A small image classifier, trained from scratch: moe soft, num experts 16.
Rows from expert 9 of block 5, named by matrix and row number. Rows with one number belong to one neuron. Each number is 500 + 25 x the weight over its row's rms, rounded and kept within 0 to 999. All counts start at 0. Numbers have three digits each.
# up: expert up (model.blocks.5.mlp.up, 16x128x128), inputs 0-127
# down: expert down (model.blocks.5.mlp.down, 16x128x128, transposed), outputs 0-127
up.31:491524500496475470557557495492493507490570544489501486534484437499508519487464489532487513499471469499485494426494502476518511458547518470476504503499513514488525501496446470492476520507501483552538500494510467509488485471517500526523490498496454519520551482508512536517513524542502498506514535487478490496503515516510482515502484526436555502481489492531534518512500500497466491495497
up.32:509485500503432484528483483475482508452528504499487476511497486535476479536503526519523567511508490483491498490491487484516472453533479471542494514449497509513543503535505475498454532495529517485515464493482493494498508486534530503518518500517457540528544484491516503498517501517497464471530478465528515468555555515514501489521460524471542496483477474482485453515538510508473475506491
up.33:477467528469503521486456507521474496529473443498499508451522522493504467520509499471471484546479506511489515540536515515493486521416506508519486464512522505510498494516504511519524474476513541469452489512521549519499528487516495480485489487499531519496464490453490474510480529457534465473472479460481487517501492525503518546529506488542456506491484467482454508514510497486538496492468
up.34:512453502520445489551461476469508498450522492496487493488508513520490494560502506514554553492526474514485481474501508485534497470532448449532502483463503510506544486529523475459465518489522550506492488520507532495483504481538517468506503497536467502511533484479502537484500512516500471492506524465539532489520531526498467483506472502496526478470479506505482464514548499507488463492490
up.35:503505526518449491521474489479474536485470488475494508496506489518470481522500525506516549505504524472487505523507474475465454476527496510559485515468482510533526515522501529528483536481535497442496462490475482492498513499533525485531545500541479531524528479469528466498529496487515472474551453479510499480566547503518508492518486548478506510489480467481459492506531506493469491505475
up.36:506498543499511505522449518485450514523486466490479479474519566492496463501496506491478456525480486506511505517484495543494479529449492506497465470510536465488495479486510489532494514489515532475440509522517532521494506530508464492481472484505513493526444492514433490509484470503518480556470499475469521464499464486481526524492522467500461522530505485503447515484488526522539480482505
up.37:516457485499470488543506474472503504465552513504485487507513480501519516547485490513523534494518452521506466456485513487561519477543470431488502487487520518481544497496488455432470519511507545553513500501532537489480513490524495473493485504518464494491535502519489548494506516532484477509476553480504529502481512521492458491493488473482527482471485523512503487518540483507486484488508
up.38:504489490495464475549535489479495509474574533499491481518505450499512523521475497525511525501494453508493478428483506481543518458547486449483504500491520519492543499500466462457460524507508522557534497500522498501474501473522493498509488495514454512509549489511502558505508527538496485507494545473489504497504515515497473505506481506447542494472482507528519505517521493503468486490497
up.39:529470528511462526500427480496484500501458452482483501490523527510494477530518535498529538522513532489490490570518484489479451508480463497575475509480504505511528509545538509504471513475527527469479459507498523513501532489542522480509524490529488522504505481484510478494493503471518464468515463476512534495556541511498516487532489507510490502504486481468463470500536503475492497482487
up.40:490519500499480468556558492492492507488572546488503492537481436499510524487466483533489511500473471496485494427496504476519514462550518471474506503505513513490526500499445470491475521510501484556538503495512465508485484468515499521520489498497453511519552482507515535513511527546503497504512534489480491497499508516506481518499485522439551503477490495534535517511502501495467492496498
up.41:510478492497448474554512482478489524459557514503481453508500457520493487536480508520520544509498467498501487459476493489530490442548491455509496498458518517484540502513479455476455529511525509528536473489499523517494511483535521518513496500512450535514551490517502523502512513525498471492510518475510512472526548505512490501519475512459553505481483488516510469528524496521463476484504
up.42:520482517496454510506425478484489486495470440484486498495510539527485488520520532490531549518510530490485493560514480505505441484504456502574474499469497505515527490550541492525476511482520524484485455511490507505510525498539525488507519500520484526503503478492511465498487496481509466475525475477543530494561538502502527477519471511513508491497472481465467468489524507490492505486485
up.43:506463497519447494531486482469500494449542489504518467536505505527507492529504506519528550503515450518496499484519519479526507439513469450498512495465497496493533496546512465463437514507507546521501474510509521526488503466525513490502512505484460550502537493497495539478502510519490472479504515469517533499530535538482481501511468471473530457482477510492494460540541512502500477490478
up.44:494511495497481467546555494492498503482576541493505487530488443497518524490470483533493510494478458509489492429500511478528516459544509460476509502511519514487527499499452473479476515511497493566540495498520477513478487466517499521515485498491457520515550486513509544511505529540502500503501540484473493500503513520502475515502479514435549501477490499532542515509505494496473489494495
up.45:490443544486486555479467525507480500529471450506483513436512535496490487505522512476510498555499496525477510545510516508504503540445499521522509496519504496522491515503530546490516473476507539452475492516531551502524537507511495475504483486486552502501460485482514513513475519434518474472480510480482508508492496524482498518502469473551438498493485503506467499523516500489527489510481
up.46:505479539505496555467465510528490482533459439486492543453535524474505479493526519471506523521486532508501500568529516518481470523426494563535513468511494507512466520546537553475521486484502506475475503495521499521538514502510519501506525498482525506481447479508498475525485499465520495476495461503496508518517517526501491510532514505507470492521492515479519509504488480469521529481486
up.47:499471541472498546482435510517479486539469448489497525456538528477506492498511506465492494541481521515487500560531518512484477527416499533539503472515512513508476496538518523498529477481513547477455484504524529514523537501528505488497494485498533508491453491474498481519467515457523471466488478476492496511506507521502498522530501496543455501500480507482475504517504482476526514489482
up.48:508527519499461448550540496484478520498532539474485490534481460503483512474464517519489518505467499462480484456472470495487490478566542505509487506474501523501526498491443476536500526505515457512541511487486453479519490497514505534526510501510457513522547473514518500535528512532493490517541505513489477472506510487527505503490500542442554523485488469529513533506486499499463495500508
up.49:490446546486495546478447514521472494546453450493496507450528531487509487513520510484485499550491511515489508565525516500496483531424497523532510482512515513519488508518524527501512484473519542460463481511523546513511531496520503475495488488487533509493459490470498490514475512453527484470476485479476506508509503528496503525527503502537442497499487489483461502525511493476522504488475
up.50:522477516509448508507435478475487502473469467484476490485510531519483480549520527492537557516518517485483500537512484491499456489508458485571486506475499515523538501535540505505472523472531534469486468513494517496500528494545520480514530493534477526508516471484525493488496499481511459473528472481530539491550544513506501475515476517504504502488473473484460461496541503494487482486486
up.51:507464493514435493541486479467496494446543501506501469514503503525499502543503521512541547495520453519500485476496512481538505457537460448510505491450499502501544491534507460462449518504512540515502479512508526502483495475530515482504501508505457526502541495493497543485509510526486469488508525467537530489519535527488478491513471483478536466473473510500500463528540502509492468493492
up.52:521506519523468517513487487481475520492460484478503497487521489514482461502510527516516544496518528503486517539528482466446456482510491509550502533478460489529516527522525527517471525479528492452489452493472465508512520492531525479525554510550479537529525483478518477480522501487513476487541440474492521495552544521511493492532510526472495501499487469484447480507520500484484493506474
up.53:503526547506459479557517491479453519508495541475474492520482490501480491526489524518508513516483521480480518479486457484459484496560538503542493519464495530529518499483475492559500536489539463460500505508459456466521500514532504498530518477539462500540536476502521483526511503512500490512548484489499484463542516487522516499499498551469510534488481455507485513485511496496465482524499
up.54:487521503502484467556567496504490509493567552486505500535477437497505527479466489530482508496472471503485497423496507476508521466547525477467506503501512520494522502492442476500475521505498474545539508498507463498486483469511499515520491500496459509520552479504516532520513530545504497507512533493475485497493505513506472517499487524444543502477492496539533526510494501492468488495495
up.55:477526503498489465547567500502499509501571551487514499533474444497508535474472485528487499496468465510484494426505509479511521473546529474468510504513504516485519496492442475501484512507494475550541508498514458507486486461514505526514489499481464513514548483507512534526508526538507498509513533492476481507486499512506487518501493517435548500480487495529539523509492499494478495500490
up.56:496512496496476470551550493490495505483575539491499484529492441501517520501466486530493516499479462500486490425495504478527515455547506461481508503502517517491531501499452467476467520510504493565542499498515476515481491472516499520516491498498455518515552485510511548510509527541501496504501537482476495494504515519506477513504479518437549500477490500533531511511505499501469488490497
up.57:489510495500482468550560495498496507486575549490507493527487446492513528491471486531494509496481457512485490422501511476521526466545514460469515504509513517496529502495451472479474515505496489562536505504516474507477487466514494514517489496493461515515549483508513546511508530538505496506495544486475486499493508517500471517498478512440540499474491501539535519511503501495474487497491
up.58:534493477465479526483477529511515511460484479544518520487506494519499483524544532503476489476533498528504494519507500537448505554479504502516498497502477515512480489497538549516497482499478539471471508503480553479527500496484517483471491519500566506481464542479479505493533482456484519504500469512537490508492471502505469512494478479561446480527543502483455495533483474543524468528491
up.59:520466516518445497520438481468497509459489480484484489484501524524484481559516516509546559507525491500483487514513490484512479477509451477555493497470506513516540501538544496481469521472532543492491473514501523490485528489542526476518518488540474519511524483476515520484498505494507459479512488474537546493548548513503484479512475505509510487474478479494465455507548502496488472491483
up.60:500495497496471474537540492481499501472576517498501472527504457507520514510473484530506524500490450510494491444505518476541518443535495442483511494503518513491531507511464466465457516508504512569532490504522493528468500459520502517506494497495457536511545487513500554498504526531502488494492535477476505499511521524494477515511480505437547487481481504523535501520519499499478486489489
up.61:509466485505452490540508481469502500456555520510496476517502488505525510537493497521530531491511447522505472454500518482546528459540468433491513492484508520485543495509491459445456511510501543549508496506530527504475512479526490481495490506505460518489544497513491555489504513531486473501490546479513530503506521525480468499505488472466533470471479519509515482530532490505490484487497
up.62:521477530488476528495426485504495495530450438486479507469536534496493496514510526479509514531499532502491500582521490502483448532445478510556488486492506511508492493529537522522498509488514532466449469513497519507528533500525511488506514498516510507490463487477507441509486500476519480470509476480504523508555527500496540511518483509537458507507486497464470486502519501479501516485483
up.63:510456486506467491542510476472496503459550514506489485505503483499518509553488499514524531493518454524504467452485518484550520478543469430492507490476517517487549496499486461436461518510509542543516502506526537490478511491528496470499489504522465503494541500515490550493508514536483476511480552479506523503492513534483458486498484473482529479472486521514494483518544489505482475487507
up.64:491523504501477458552564500500486516498561559482496507537466441497494527478466496534484510501469480486483496424490499483504512474554532489473499499488507523493526496489445477508480524502503472535536517497503456484492488475509496512525494497507461497517553480507518521525522532543500495515528525502488483490488496500511485512491490536443542508474492492543523533507494496492464493504503
up.65:502506551492499516526455524477440517520464461491483478471512556494483474513504509486487460533476491509499520530487492542498478541451493513501468468511529478504488468497519490520511512491521554469442503521517529521497512527523478482484477481506510492528463491518452503513486478499517471543468489462494535460503463485492520515502522450513477532517492480494448505487496506514551473482506
up.66:509462493504449480549503475467500505455549507503486475516508475507505491549487512516525552501515462516499478457483505493547503460544473435507493493463529517487552495512489463451450527509518544528516479500511534510487512483526511487503493499515458524508543495509496532497508516524495472490492530476525529482513534522493476494510470487474543488479478506507497472534539491514479467491508
up.67:487513495498483468548559493498497507487580550486504501524479444492511534488473485527496506497487459512483489419502513475522527470548514463465513499509509520497528497494449470482477514504498487561537511507513473500478487468518496505513489496497461504512552484507512545510509533544501503510500543489477488500487501512504476517492479511444536496471490500537536520508501497495476489501492
up.68:488522503497477467555558496493493509490569546488500491537482437498508521487463485534486509501468472494485496428494501477516513460549522474474505506501514515489526501495445473494474523511501480552537505496507462508489483471516503524520487496494454513519550480508513533517512527545501498504515530488479490495500512515511482516500483526436552505480488494532535519509496502496466493492497
up.69:510459490511449494534493477471501497447547506506503477517503499517512501539498505516532538493520443525500472468504515477547518454529465434494508488467502504486542493521500463450449511510506543536501489512522527508483507472526501482496498507503462529499542494503492545482504511529486469489491534476519533498510528534478467497508475472474531461472479519502507468534543498507498475490489
up.70:510459488508449493535505478476496498452549513509499474515499495515515500539499506516536540494520444528503473463501516478545525458532465428495514491465508510489545493515500465446452512509505542536502493513522530508480506478525504480498498505510465526495543498503492547482507510528486471494494539475515529497504526533481467495510480471470531464477476518504506470530542494505497474493493
up.71:486516497499484466548561498497497509487575548491507490532484442495513524486471486531492509499477462509487491426505510472520522462545517465469514504509514515493526501493452471484475515509498485560538505502515468512482486464515500518516489498490460513519552482508513541513507533540506500506502538489475485502496508518505475520499479516436544501476493499536535520510502499494474489497492
up.72:513481545499476527495431485502476504531443452474469501467529540496483477533508526484514516538493537485474512563512475495479460538454488509559490490488505511525497509521521530523497520472533519452461477519516524505515530504533499477515514482524508497510472474468512458500478504471525475475504458479494521497534523497509529511519502522540469515501498487482455501505527515473496505486487
up.73:494508495494478471547550489490502504481578539493498488527494442497518525498467484529496516496483457504491491426497510480531519459546504459479508497509517515489532500502455469471475520511501501567538500497516481509474490468517499514515487499498455520516549487510507554508508528542499495504497540483475494499502514518497476515502479515438546498474490503534536512512510494501472489493497
up.74:505489509507431487525477477474480515452503498488487487504500492525472473543496524518524567507504500485491499504492481481507468456528478473557501517450495513520545509522510490499466538487536520472511471494480499491494513497536525495527533499531457530528542481483524499501524502509501469474525467468533512470554552505518497489513467531479530501484480469492477464514545513508467469503483
up.75:488518502499482466555558493497497509492574546488503494537484435502511528483470487530491509496475467504487493423499506475517515464545518473470506503508513514488525500496443471491477519509500483557539506499510467506482483466514499518516485499495456512517550483505515541514512527544503496505511533490475488499493508515504474517499484520442547501474491500533536519509500502495470490496495
up.76:504471487499462486543524478473500505466563523506488479510508469499521519532483491520519527496508446516503477443493515483552527468548480430481507495492518522487542501501480459445457521514505536557521494502525519499474510477522494483499487501512461510496546494514490559494508523534489481512486548477498522501499512522489468498502484481459532486473482517521515491524532488506477486488501
up.77:512473491505442478534502483478493507457554496505489466517504464531490480539484501518517554508505463502498490474489504483538492433538483440513496498460520508491542508522487459472450525507525522528527464496494521527482501474521522506510498499501450544518545494505504520485502507519492471483507509470507516477533546514503489494520470503453550493486487490508510454529534504517471476493496
up.78:497509496494475471552551494492495507484574543490497486529489441497510523501468491529493515498482463504489489424495507476527513458545507462478509502500517516494535503501449465475469521507503497564538501498513478508477487472518500514516490494503453515518553484510511547510511529545498494502505540481477496495504512516503475516500478519439547502477490499531531512509509497500469486492498
up.79:489520501494475471557556495493489510489568548489499489534483438499508519490467489532488515499472472496487496427493503476518511458548519472477505506497515518488527503499445470490471521508501484555540506494511465510485487471515500522522493497495455518521554481506515535520512528545504497504512533488480488492502514515510479516501483525436550501481490489531531517513500500497466489494497
up.80:500521524497467462551551501494473520492536543478487494529491446507484501484472509531478527499475489482486494439480486484490504471559536493491507501478504522514525515485441479513471531503512459515546520495489459483503485480516497531531509498509458520523553475509519517529531515531494494515545512496475481483497511510522482501502492543434546521491491480529518530524494496495455484497497
up.81:469483532475500496502454505507463502526492425500505487480529531486517467489484461492492473539480510523493508508527525507514477493415521495493508472499542478506490477531496481530508474480509522486460499528510547534494510469505493501463475487482520532502460497454463472483484523475538487492448489462467472507517480525486519546523498479514473496504468468485474482514514502496545492501457
up.82:500490494500466479532535489478497501468567523501507467529499467513520512512483496526519519497498442517497489447508522476541526454530494428481516491493507510497531504517475461462446509506497521564522492508525494527469500453519500503500497495491461543505547489509501555494500527533499478494491543477491510509515520530484474513513482489442541476479477510517527492525519502498487484490484
up.83:503441495497471499506431478475522489464511452503512508510540561524498505499522506500542544506527461520500470515528518491534492453499438486514523484485492501502527482542548483476467493500498567519483466521518507515484519484510533476494522515470480545480509489490506533480496488497485493473516531489520546513522537517476493499496468486501505462486492514482491455530542505498512501487468
down.31:533529485477553563476466494504520491519465480509467523525474472553462513479493526521463509485534457529512519519519535465472523512501475484491486509509514493519514479517534525473510502485510469496506468500502498493449481483500511529516541495464490527480493501503502517514544463518511529505528527447527508488500516551492518539518470508515479446496478479464465500471491500497535456477464
down.32:493525472525511509486523496494498519523522501498518487493493537510469467509500504479507491511509487525493489449497544455510515493532523484499484519468553468523525528472468534448448480486507488503483515457469523516493522527505481513513487506477522474527493486482505528521534504529493475559498475487474533545514482554491521553461509495483504467492463466508478507487511502511567434528514
down.33:462489520498448477525510504482503502468546517503514463477491522498520479494490457508491519511461514463471529510497502524491491498468530496484487491465489520489477512482483500535513499522508540481480561482525518483531527534518494464492480495536497463497503497483511470471503522495470482494458489574475518471487490468471486468499511508477498546494568512520551475551542527507449489506515
down.34:497550493528542491482531498493498512533511497502518501483505530516493459526514520503505489534521484548498497450496520468516512490523528464504477520480547436514528509477469552435450471475498485502493510465473505512502518534505481519494490501493514475518513490482504558494509518523506497542494484488463503542509491511482549526487521509490494473493458506508462503448508505527560461527521
down.35:492489468511483494491524516515487539518526509482528469487494539502472482491525502486524489537502507509474504455490535453482523502512531493473507516480534477549504549475453504488461466489488500494461529437494512525507527539496472484482474503493510486543502469459490510502522519539478477553492489509480519540530504550484498540461506491494504497483486469523500501495531501516559446531536
down.36:515504534488468483500494547506490521492511495475523493471470510516481485514501484504529482506490520481466522502457567502468544485473524505491508486509467485507456521508444427524534489535494543527477529514541481527505542503507495467490470493520477472513475489458480497495534540517497502516502507498498489491547525544499457464505498475459480525483533506524527492507552513505506455484526
down.37:520562507520558529490494483509517478505484477527494524488509486536499489531496535505474502518538471548524523473495503489519503477534507468519460493512526449494511474501515553431483493494545469508513484493470504498480502506512516530529528511481497499483505502505517559510529503511523525522508488461485468502490490491505564518535531516495490465503456519482458509433494481517527467509485
down.38:528552500491561550474485491506517487522476472505481523510481480549479485504498533518467513502539457546509534490506525471489519502518478472510468506504525469517513478503519544444495493474509465499507473500490502501462500495504508527519532513472498503484491496494509541509539485519515530525524510440504492497492510526490544535530500509516480439489463498469457502445499508516544453498476
down.39:462488469532464476508530515477490520520545531498530470465516547488495484507515486489510484546501506496487492463500504477498516472525547462487504494458541474536516535478448514481473480495498520509465551448474533516514527535489486486483468479505531470547506482476495515500499524518486471542474490539451535521514491505473505520466511496468528528498489478522506495507533507515523471528539
down.40:536527486478551562478465491505521490520465477511464524529474467553467513482489529520460510486533458529511519518521528469475521515502474480493488512510509498517514479518534523474515508486511469492512466503504496489449483478501515525515540492461487531478498500506503519513545466515513530502530525449527503486496519546497520538520470506513478447494481483461464498466488497498535460475466
down.41:507536476520536542469507484504511501528495491513494503498484511547454482501498525491492495493518459550506511467507553453493527494531506496505477513491542467519519508484497559447452488495533468509501495483478507506470509505516499532532513511466508491508497494492516526525554487520508496544512488477479536515509495554501534554494499494501495451497464476486459510476493491513557434507492
down.42:464493474534467477503537500479497522514542521487530471485522557486496482500504483474512481523494503505494469463499506471511509472535523470487515503459546472532525540470453514477454478502492510513469533459470525517516532531494475498490462487502550476550496492479495515490509509516485458545474478525460542537516483520492501533458515501466525508502468474521497501508521503507541477527533
down.43:499551464530566525521501460484538480490506501502487509481509503515480472531485502497474513493495468500509518493519503514547483480534496475516449506460562486484546477476501554432453504463520498523524513484476531496478473523511493539519500499473532496477481519512522545483515485483511495507485479481460513523476472502496561524492509523483504459519472491493472510475503490500508450507477
down.44:537536488484558563484466485500522484514462478509462528524479464553471508490486526523451508488533456526515526520520523483488516511503473477496476507505510499511518466514538533465510509487509470501515470503503496487450477480503517531515545500465492523472495505508512522507541467506515533497529522449518503480486513533498532529524478512519483447497480490463462501464488500498524464478462
down.45:469497512504465457540513507458502497467535508517520480461500530475515492520491445504476498516496515454487505526503478544517486495488519479484481472477524502481498498477468491502527503524494556510481548481501522496528518532506484467481469517529507470500483504494524507468472531485474478484471494552474517469500471460469501438519511503486515552518545520513539489515550534491441508485521
down.46:476514461523467465520506525439513517516518525539502475468504530490512496520483458510490480498488488449513490516498488521515480451507550445494488464471510528510508513475466474512504514514498548520496565499492547496501516519517483487491466495517536470498497520492503485494483494499482483493464502556462525482490471468472482473478478510479522540528514464494544490536543525474455513483509
down.47:461495475518449468532519509466507501474544524513506463473511536487531484505486453490490495512476512444480501506504478525506488477499546467493492486451507516509509523480470497517499507519505548508487564489505540486522511527510498478487468487529519466506491512493518482479478506484471472488459493567468536480489471462480486475498499504490506547513541491508542485547542523487446511505514
down.48:533495494471509532466478513516492519532480488488488498537465507544455507458508519512502497479524477532504486502508554431448544526503501512475526504531495499530496514514499494494491492493509472498485475489508485508464509492498496509509516499473484522516490485489482493535551482540502517522537525460532536509529531579494481558499463486505482466479473467487468498491512489513567465489497
down.49:451498487507448471532514511471516500477539532506512475467507537483530492509489454503479501519480508452478501509502474532506488483492532464485497487454518500514498518482472494515512507511500551507481559479492542484523521531511499475465472501529519468509498511489515487481481519489471477493456496555471530470494470463480491455502507508488520550509549501508542478533551529492444499496513
down.50:474510481531486479495534513490488528518538515492534471473505551494483475507518499485518482538506502513488489455490512470504514482520538466485500504466548462534514537467448515469459470490488509508464533451479521525514529539496472492488464501505528466540502480468493524500510528530488475553484482517462524542521489528479512524465512496480517509487482484526498508493533515520549464532538
down.51:505555477531559512501512475492521492517502492508497515488499511525485464534495516494486508505517466530506498472504513488534496492543508480511460515473556460491546491482495556432447494464509479512514497480476516500482493524515494538516503504469515489494491513505515551495518496501508494531499482471458501538493477514493562530487515520483495444502453490487459514453493492507548453515492
down.52:484491472512475482501527519512482548522533503481526464484507540493474481496523499493513490527492512496469506471493532466481531509506530494467494491479549494534497543475453496491462474497487506484466541429495509526502517546483465484485469507488499477540502484461485515486518527524481481536494492531460525534522512545467504533475505491492502528487500484533511481511536514510540429535530
down.53:514481501490478501477507540524477540539506492477516490501474517518468495480517511505517488519522510523489485474489540447450551510503515502480538512509513479544490535493464475502493464487492493507456485465504483521491532516500487473481491493497494502546495468453475508513536512547486495552515519471505522521546532572475472534482476476500499485477483484508499477490529500527580473518525
down.54:535526493469551560472460499507518495519464478504463524530463466551464516477491529524463514488534460533505522532518528468469524521496472487489491509512509495520507480518537521485518505484502468491504465500510493495450482480501513521511539495466481531481499497501500515513544466518511535501535532452531499486497523546493513533519468505512484453491490487460466498469493494499532463475468
down.55:536520491472547561492454493503529491510458478510458530528474459546462517481486529525459517484526460521514520536521521483476524523496470487493490514508511506511516469521543510489523516489511473497512465502517488486452478484502519523506540485465483532477495506505505510499538467507514537489535528449535490484487524543498512524519465505517484449496491485463473490472487495489524471472459
down.56:534542486483556562475468489503519488519469477513464525518475470553470506488488527518461506489534457533515528511515529471483519507505475474497476508506518490518515476512532532462510501480510471498510473500498504491448484485502510528521540500466494523478488500499505528514547472515515533507523523444518504488494512541491530538519478508519479446494479487463461501461489502504533457480464
down.57:536540497477558559480462495506520490517462478506462528523472463549473511489491529527461509491538457531511529523518520481481517518494474481498479509511514489516512467519536529469517503486508470494509468505508493491449481480501515525509542499466484527473496500502501528509539472512513539498531530445526496483492520535492528523525476510521482452492487497463464499458489498501523465475465
down.58:517487484522526514505478509519535471514462523497468540491470454510447523498488549502489498446504488491519501501523556526529510480527457503508517504528510496463532489518541472506526549473503477527543444550498503488483494473493494508513519504458501522488514531536515504534496490490510495453526501442501470495486487513534495488480494511510529469483488485471499472470472445465501497478467
down.59:483520483533504488492539500494486524518530513499531482477509542503490468514517505489512479540512494521481497451489518469505511486522538460491483504475547454527518526468455539452452469484492499502473535452472514523510520542494471501494474504500523464532506478470500536500506527524491484551485476516454510544515485515484536522473525506486513496491473495524484509478524520527552455537534
down.60:523552484493566560491473478499531485508470486510464520508491470548478501507488527521453510485525450522518543513523515491497503497511475469503457506494526498505522465508531540443496509476512478503518486502491512488455476490504513536523536498470503516463485513505516534501539470500512529504513518455503509483480500523494550526521487520519494447500480494464462500463493503501519453484455
down.61:520556486517562531519498466493535476497483480518484525489505486535499480534496529499472518501517473527530513482502505511532499478546487470511453502488543468478534474495510561433470506472522476521524487487483507495480491508520512536523525514473506499474491515509515551497518499483522517517507488456477474506479489498507563515533522520497488443508459505479473507446490494508522457500484
down.62:451461476522444469533516518466497515494546538501521473471533535487502488503494478486498464529486515476474485480516495490502514462528534458482528502458526481535516535474451500504492495516504533516467549464472533502515529519490512480485472467510542491549506493476503501483493526509469458526457492545458529507504475489495497509467515492479526542509500479512524477522536508496508493517531
down.63:522559506515562527495503481506517488512488476517497526488497483530493487533501537506476506528537478553519524466495515492517506484535510472510460496505538440493517477498509558435476482489535462508506484488481499504487506519516508525522525517481498496491507497496514555500521506509521518528507488456480467509492494497497567523526530515491492461503459515485465511432504477523540462513490
down.64:535518497465536555468462511517510500526469477500471517533461471554463516470495529524475512491533468537501511522514536454457534522495476495483504514517497490523498492520528510489515498485502464492497464500514485495454494485500511517506536491471480532491500487496490510519542474528507533507539532449535496491508526554490500541518465495508477447485484482466470493469499489506547468475475
down.65:505498543477468477509501541510483525502520489488529484477471506503496476514510481518531488514498529474469525504472550507463542491464522508476511490500460501505456513500455440536530481523494532509469533499544480526512542510504491457486467506528477471514501473453483489495521541516495501523505510506498485495529530534489459464520500472467477544482545509529539480512546522514501460501535
down.66:513549485529552532486505483493515492528498485516501512491490500540492480526503528502494508513524474548506518459494526476514521480537517492513462507493525454495521493486494568426455483481534463512508495484470500503478506517519503527535522513476509477502508491495513547500535505514508497543508483467469516529490478522494556543509518508490497458495460506501455511456496491529554452516497
down.67:538537505475556556479459497513514493520460474504463528524472466551473512491489530525464513490538460534513519528512520477481520517497475478494488508516506491512507469520539516474524507484505472491512463505509488495450488480507517522507540496467484527472499498501506528509538474515515543499534531445528489482490521531492524523525477509512478450494483498460462494454489495502530471471462
down.68:534525485479546563477465497503523491518464481510464522529470469551464515476489524524462509483532459530511518519518536467468523517501475481492489508511513497518513482518533519476513505487509468498510466501500499491450480479500516521516541491463492531480496506504501513513549463520513531506530525449527508489500520550496517538517467503515478448495479484460464503473491496494533459474465
down.69:509561482526570525513503466489534481498494495513488520489509495522488470540492516497478515501513473521521515485508503511543487479539493477513450506480554471476543474483507560431459500466519482525526501492480513493485483518520501539523513506474513492479485517513517555485519495483512505511500480473462489516482477490504565515506519526487500452514459501484471511450491484504517460508480
down.70:514560488523567526511499472492531484502489491517492526487508491524489469542497521498482514502515471527521514484500505508540490478540497472513448505481553468477538472482506559430462497468519477527522496490481506496481485516523503540521515508472509493479489512510515557488517497488513513516500486466463485520481482496498565515510521523486495448514463509484473507448493485507524457507479
down.71:538535495476556562485458495502520490515459477510462527524474466549469513487488529524458512484533456528514525527521524480481518518498472480496479509510512499511514469520537520472520509484513473499512469502509492488448478479502514526509542494470485527473496503507507522507539469511516540498534529448524499484491519539494523525522473509519479451497488492462465498463492497497524464474459
down.72:456473490516446474512527531493485527510547534499532470474511542485499483500512485490512489540491519487472495473497505482488520472511531478481524495467524477542499536472446492502492468499494524509449546461475517519518532530500492468471464482520524477550513474458486497493500529522466468543468497536463523510530486500482482497469510491487530539495513497523526490514543507517519485530543
down.73:533541493486562561476470486502520485516467477508467526520479466550476506492487522518456511491534452533514534512519522476483516507506475475496470508506515493510515476514536535459507505485509470498511470504500499492454482483506517530517541499467496520475493502503508532508544471511518531504527522446516502481487507530494534534524483515519480442496477492463457502459487502503529463479463
down.74:488521478516504503483528508501491526523523504486526483488493541510472467503515501484515488521518493521486497446496539453497518491520528485495493512477547459539513532476459528458453470487494498496473516451475515520496528529499479502499487508487516475532498474473491524518528510539487478563494481496473529544530485554484515546465509496493506485480472474513485504481523503517569435529525
down.75:536529488475552562479460489504521490517466478508464527529471464553469514482485528525461507490530457533507525526520524471478522516498471484494485509509508500510512475516539525477517503484508467495508469505508496493452481481502516527515541495465489530478496504500505520509547467512511533499532526449527499484491519541496522534523471507513481448496483487460463498463487496496530464474465
down.76:521551504509566540490496481504526479513484477517485525494493483535486487524497535509468517512539464542522536482504517484510506485531488471513461493498537463500525475494515551432488500483519471508516484493488503502471504506515510529521531504473506494480490504503515553500536495502514520518518498442487473495486495504503563523531516518500485445502460509475461506432497503520537457499476
down.77:499548466528547541482511480492523496526506496506499501489491517538469475512491514492484504496522458531499519461510548466505515484526509478505469505469545467518526503480492558433447489487523476512504511476467526501474502512514495537538510500471518485498493501492508538517549487517499494542492487478476534518506482543496545544488502507493502451500469476489465519475496501512543434512495
down.78:533542494483554562472468494506517492519468477511468524519472468553475508490494525523460510491536454538510525514517528468481521514503477473493478507505517486520512477516532530460509502486506466499506469501499500493450485485501509525513542499468492521477492499497504528510544470516514534509526524443521499484495510537495533537521477507516480446494477487464459501460493503503535458481466
down.79:533534485478549561473466497501521491520464481511464523525468469553467515482490522522460511482531460534511520518517533467474522513503478479494484508510513495519515480520530525475509506483507470499509468497504503492448483482502507526515541494463489528478492502505501518514549465519510531506530526451525507489501519550493519540517472505513482447497482479463462500469494500498535456474463
down.80:524523490464537544461473517507502513533478485495478510522453487547450512464504524522476498489532454546496515516510548440452533522493493498481515496509512490532501501517520512491500492487499464494490477479513499512451504497496491511505527492470485522499494482483487503525554476539502523517533527465529513498515529566485498551501461493510487464492483474471466499480513496511551453485483
down.81:453492501500462500541507493514533494456533529499499465493480509513490486483497477500479522490451504467470544518504546528501477489471517495497487489456493529479479511490496512544504506532516521485499556504518515495522496507530491476504476507503502475486493509491517457477544504473482479487466477564476514472464487504495483475495502518487519539504572486518540506564533517505442445513493
down.82:526557493491572549506475473498532480503472482512468530501493472542476496517493529520450520488520456514518537516520509509516501496512474470511454507483537492498536460511527535443496508472514481510523487498507502490457477489506513533514533502471508514460485514507517544488532479488512529505517515450498490487478498510495553515524491519509496442506480501466475496461492504503515454481458
down.83:477532464527533488527508461466532484460520524505495497484513527496511469527492478474472509502470495494520500490528475521552447467551511463524471534454554485468547497472499551463452501479512506531514528475486532494513490508506479532502482472499553488492482529529519529461479491471521480495477463510459513518466458485500539504490528525492521474517476491500495500495504489493490485510488